Weights of a small audio frame classifier.
Model: 12.5M parameters, waveform 16khz input, arch conformer, norm layernorm, activation gelu, layers 14, width 192.
Training: 4900 steps, batches of 128, held-out accuracy 99%.
Data: trained on short made-up English sentences, spoken by a formant synthesiser in many voices, 26041 training examples, 24.1 epochs.
Rows from block 7 of a small audio frame classifier, named by matrix and row number. Rows with one number belong to one neuron. Each number is 128 + 32 x the weight over its row's rms, rounded and kept within 0 to 255. All counts start at 0. Numbers have three digits each.
After each neuron's rows are labels from the 100 clips, of 14976, where the neuron reaches its highest value: "peak on" is the class under the peak. Only what is clearly more common there than usual is listed. The data: short made-up English sentences, spoken by a formant synthesiser in many voices. In brackets: how many of the 100.
# fc1: second MLP up (model.blocks.7.mlp.fc1.weight, 768x192), inputs 0-47
# fc2: second MLP down (model.blocks.7.mlp.fc2.weight, 192x768, transposed), outputs 0-47

fc1.532:175148090144080164159165162129152100159117089106150104192102153108144162095101148142147107104126121141169106090159099144092047106110169126083168
fc2.532:163133131184149119142117081080151165090137154187107119103140103157129131153157136100108102162144128146100164152111130104169175140156102135152106
peak on: /h/ (34)

fc1.699:075180130153113126090136170190127093074109144090100101113117164105146131115097154135150101221103107158122092141119112111157204114161174144090132
fc2.699:139163149159070122076086085156068127112143087152183099159184157093136147157135131132093160129139120095120126175068106097171139128144123207170195
peak on: /aʊ/ (55); /aɪ/ (42)

fc1.347:082166121123098148122138128098099160137161098142156159134133190140134120153117114131123131195107136131111143102079155179081136064116148086122156
fc2.347:159083162208075115114131062111154118109105184153144053150156092068130159132175145126137097097149142109146160133149110091140126162153118152114145
peak on: /h/ (42)

fc1.271:112098062203136155091112073135124127141099164147150171141084119099122099155067101126154168143066167125105093178124133136144141037053151101103090
fc2.271:099159060155082135129165148115138130155094143147135135126107170125122112076096132147142100124194188109165133121135109122096166125150110086120159
peak on: /f/ (30)

fc1.746:097108129158130123168181114125179105139124120136083120185132095149108112102123128191156119141112185115117091105165095074067145105151131083122157
fc2.746:132122149190066108112113123146113088132137159149119136110142075144143139159168151101124101133054151162131153136137077134142155151110199172126108
peak on: /s/ (45)

fc1.146:244083144165160122153085076112183083151096128109174128138152134097102143115110140174130089151147141151161125148196138094117087137141086115138161
fc2.146:049153113135116144091170145168104108115184127166086069101057089153147101094150108094078171115109116114081139155042109171125172125099136119135094
peak on: /ð/ (58)

fc1.694:173181142088116139140112117107179152164184109168102080102113080118118126129136105156138045113101116120097138192138130175134112152093140132154149
fc2.694:089081089152148126086160128173130142106102201123148167168138131133168103123153160143159172158176180129177134064121123110115133081201099120086092
peak on: /w/ (25)

fc1.308:152125161147119138139124158101132092157133140150137082096087154133114090134172129096142150099110124151163082097084162098119078096149085156098133
fc2.308:108103145107126132143161104157116128110140101147164190095126063128110101092094107159089134139119133099108177190147063173125179209088158114153115
peak on: /ð/ (69)

fc1.457:105096092098135121154200110089182098143065086179106157119132134147084108133139152133128118166167109119133076069161078146159133121109157133174104
fc2.457:151157181206134152095072109139073114111200137112134071087119144137179170073135106106084124109107119138097141221080130147137097173130082142135135
peak on: /s/ (58); /z/ (28)

fc1.554:125107071089138089176135160118140162084134113105028160140137123107117145153136137091143119127141164129145152104142104095136080153039185155131078
fc2.554:138132201148086157095115092134106092133141123142187080107124081164143136107138068169090140153135112147100099093171126152168166133166112141163197
peak on: /ɪ/ (49)

fc1.648:154099108062174135121134099099107173131126146091108174045115137103128127100156160145098103118151112147157124157047137153103174162128189124129056
fc2.648:164141152219120135075133102149124105139137101129115081149187120122116123125117092096143156146178118106114137093190089060155101121129120138084185
peak on: /s/ (31)

fc1.673:112136126080141188193117135138170125192110129163143165142075165094155083157126132200116128119142192116096109108185134159154119124148102076132100
fc2.673:105113151186105138137117113129123047156107114156140127122154063146135147101180157098140155151119125143173123200149059073112125169128151204129141
peak on: /ð/ (88)

fc1.282:162171141089107134146130154107170119135183112046113087165124118098142175168107150087175131134092201091111164121131134043145085167121103145089097
fc2.282:112094091220155133105113108142118171099071177198126122147118165128135112102152132150112164173158080160145110101129129187109165076151142119161171
peak on: /aʊ/ (33)

fc1.713:135147102210118113198137117101137130185210115108139051141091119114134133115106152102115168135104120187183052171122112128123113138100106097111086
fc2.713:121109173102158131095139159129115091119096200130115190129175093136088033136131134132151141092149152092076165105138073130119101143176143149137173
peak on: /n/ (58)

fc1.313:115202132084130190128128082132139212148138015098145099136129189171105124131157133083136127159081114121127113117144123097129133072118080185142163
fc2.313:143134149162093136102174139079129047096117120165116107118186051150131118128139167121109151121135193129103152083145179106102112199142100161145165
peak on: /ɛ/ (45)

fc1.140:110154084088108127146218133135206172166137113114141075129157151097135151158131131163137103026085162145103125129137165120174104141055118119109142
fc2.140:115136145137133143137104129102143097085156110154102125140146051128138114097121129126105138170115109068100137151168084122191111136138168120100153
peak on: /z/ (29)

fc1.21:144127113134131097186211080085160089120093117107148126189171204116174145084141160154172108110109163120171125075110130142146103087144077140069133
fc2.21:123116155179131146094093133090141165115135109171095076135094079120108186136088114053081150128149086124095163136142174102111120126135163136177149
peak on: /ɛ/ (29)

fc1.591:109090126103193147116147138111118129108157178112098111059102082137061140114128160040110157154131105103117075142084117125106145123126123099193133
fc2.591:145149187122083112087106071138135114156124066143181171148170207137186122142139096218112114130170160109150163087190110091134147139123141173076130
peak on: /ɪ/ (35); /i/ (29)

fc1.83:146157067084195158104169105125130147109152131137096065108117114105083119155171168124114104141114149086118087132166079091095134114139055106114091
fc2.83:120133084119148161198194074135103080144102144129157070138182096123109070143164154117095136116121155159090142172059093134121154162159147138127149
peak on: /ɛ/ (46)

fc1.595:124111076166128118065145088157108114148093099145156117093052108121119121151114120096153120184102127126180054143123096156072204118110127107078139
fc2.595:118101079135081146153148113132131105126093066158186111177129152143108096108132141108106104175184183107167164101094145134101167119169127100083130
peak on: /f/ (75)

fc1.105:137167195108106123158133151107163191104147129103134073170099196121136101139139118117131089104086156119127084123151149093103079093112150139089090
fc2.105:154114045147139145106131041154100114128087098151144096123138097098130152080094139106093107150135110123122188122098161161148149111142100086156109
peak on: /h/ (40)

fc1.373:095117097166094158107192121090146092040089085059113173133117105166140213089134151150160106168147154160175166092140118121171104104140192133123063
fc2.373:173158152168136110141107128170125143131130127210161065130149099124140104111165086129095113083162114122107115136121117189128156170138071135125151
peak on: /h/ (70)

fc1.421:112172111151120103135177131160121086152169152085104177107139212147120074123077108140109089105089116170151098168187105098158153116103162147127103
fc2.421:108130149171086144139141160131099105124157175150113090138137078113138093087187145142102107115151123052125172141115074131099105162140151133119120
peak on: /n/ (36)

fc1.159:141166139120101148161157104134142142081181101119126112159108134109167104108110128157148111138103115102138136133161162078188150107164101140050100
fc2.159:108127075137146161111142141108145115166061161155162151125126121125102116122096158101161104096114156128101136122081135162034129092151140080173126
peak on: /w/ (28)

fc1.89:116206125120176185111118117078102103167215121087139124084128058088134120199129118080085118128118079152152085169147053133097126138096183123212138
fc2.89:151081162142149093128136114140161165102082158184112160152153219125151119086118140186120160135185145097165166092132155148115118130150079150040176
peak on: /h/ (34)

fc1.704:150105186111095160104096118151115134108115135065079079185133178167124098142140136100111144094148073218135102170066099099107061123131060066141130
fc2.704:111112112127082134116111136135127040137121076173154159128147095083156094142137110120078152093123123097115123055178092154177086163122144187116133
peak on: /i/ (25)

fc1.377:129087111171173109141131184166142169113100182133196071181146114147105126139098112144116120097076192074136114066142145098114120094135185099122115
fc2.377:139134142126066136149150099084141094122165106111094180079124098111138151142144154095122134131142098231113167189131124134134151181127084131141139
peak on: /i/ (30)

fc1.67:149121117156171129110211152119165133151184130129077153117108132165052137108118145094113127132119194089122104122103125152147145113062146083137036
fc2.67:143132129107139101153125113093131158133110133108083201105097152135122069073169110135183120146148160106184148118074107140169086151179137108143092
peak on: /z/ (80)

fc1.507:109113127105133137160156139135133174116108100116132158166084191114127155103139175159160106140125145119135094031187089099113195122081152135129123
fc2.507:149115146168093133141146069167102036104144101143151081077177084113138115086170116151104097107122123155115176128090114136203120140127127168168099
peak on: /aʊ/ (28); /aɪ/ (25)

fc1.640:147105131120085133120136119159182137138094159047093139107106113178102081162086133085129125136154122105103162147168084163123081103116176174136142
fc2.640:113133140165133128120196150111099147145095151136085108076154182113128166131124134142121095086099140162116165147092161111110141246108142174110155
peak on: /t/ (41)

fc1.172:173125114146111078118098170142109186163112151105187078140191142140149088107095148154115166150126084158096107182162111144152120107148056133168147
fc2.172:165125115141172166174188091118120106086148134164106182172106126113069147126148144114130076134106138143127151087099112116081155151137200134072137
peak on: /ɪ/ (33)

fc1.548:124125099240169152054153141158098145111114105157095090186106100159113102141125110124092071194071107122130111138132151074185180155122143086092139
fc2.548:093116085188114143121111106173104024110110111100149077139095097152094095168176148099153105145146175074146147135135108126183164168148120142124136
peak on: /f/ (85)

fc1.412:157090110138117118101133172184165056100080050114127211125143109123086134137134137106171148158127151126138094049112195200153112113135166134147121
fc2.412:114176167151126112156078062070081140113202169126117054101133161152186110076139110113099100103124103113122144187115064085162138162122098126106120
peak on: /t/ (29)

fc1.236:091121089156144036126103161137113095105135153123181156124094092135101133157096155105110160156072139104113113133172097177121147136087129158146135
fc2.236:133144122131118152124142147086081076140067125152124080150172146130148128113108124138149111122148110111147148117114172130073128170158141100101139
peak on: /t/ (29)

fc1.336:130148093152141109132144117151088116130146079124119104123196106121100084133146170085126153163119147104162074159118050169118123160152114091199157
fc2.336:120132130139075116118155122115044110151199158161125081153147173147163134134194128135178150161151146114137122154042089177157143176149099125173146
peak on: /aʊ/ (49); /aɪ/ (38)

fc1.354:175087163103109148136173121126084086165131117107078093116132212140111079169057187078110156107133177148094073131117064154119087111111171084089119
fc2.354:128137155145154103142100110118108043114127170135102060115081063072110184130163123113140161114139099125123162164145140096166109153139170159168103
peak on: /n/ (57)

fc1.741:101105142173099114130141170207157110053135148145152116144153095183129126135156144146099094124125147181120093127149157144140152167160105102124128
fc2.741:178085149122136181140177124112096073111097077136105105101207057115138105079134141143151155129157115138071170180140074112104124196143155136104158
peak on: /t/ (31)

fc1.560:079078111083148103172205125075100137066132075151077166130143134158110112138151147142122098169170127119155115132181113074137069132081110158099095
fc2.560:180177150190086163045089094150136115131140147145141059136101079106149136083118112125095130114111088118055142155124140170126154152201133136112159
peak on: /f/ (38)

fc1.319:068129116060119104164131126115098109114155125082135123151145139175148071139164177196179134170120179108100107107156110090138078071141131131131099
fc2.319:191144166215142123111128097109148166124104171159158097129108128085164159079080131067102153140125064101145178112115167162102172141109125129160156
peak on: /h/ (41)

fc1.553:167081168163167160075130098136136144186132161124115183093079090140137134151104094107118181135120165111125096146110101125112173120069144137104118
fc2.553:129147082167118128075168144163127132150081126154119077110120174101143147105089174070160087106174135109133187113073158106109123137167113090098116
peak on: /f/ (88)

fc1.398:131091099144146120169110146131109069136126132177094112101164163188069157128122174087138134144169085127125107120173162162092170152114104140144074
fc2.398:133152176127166112136160058050174164110175108146109117089109112088170141078132130171131158130086129097115169116123100174149092125122133151092106
peak on: /t/ (43); /k/ (40)

fc1.280:144123172173105127138142135147183114167096113128140111137176125183149132069129083135117114136155096143118111114087100118141128156217123084140120
fc2.280:150110128193122201073147116121105083116191158162073115165114136121126094155118176149122118106118087116112123164164118153106078181114090135114180
peak on: /i/ (41)

fc1.501:064137114119114124094163132088111137032082098091127144155099159117168171136104147131184112179100142172146141110151112142167118113085114157076100
fc2.501:168172174215109094154129086137113139128149120193173080113143070108131128086136126107073143094138109087107159128097149106102118115155152144169165
peak on: /h/ (26)

fc1.662:150155118098124157174113118134150171083187140086108134182192142135124140156167090106150101090100176115091127153145091103143175136146119134123097
fc2.662:129137097164117093093132147119138162129071132197118127116095126115167159102080162144110175189156103169183114061153215119137088094172127111125140
peak on: /ɛ/ (27)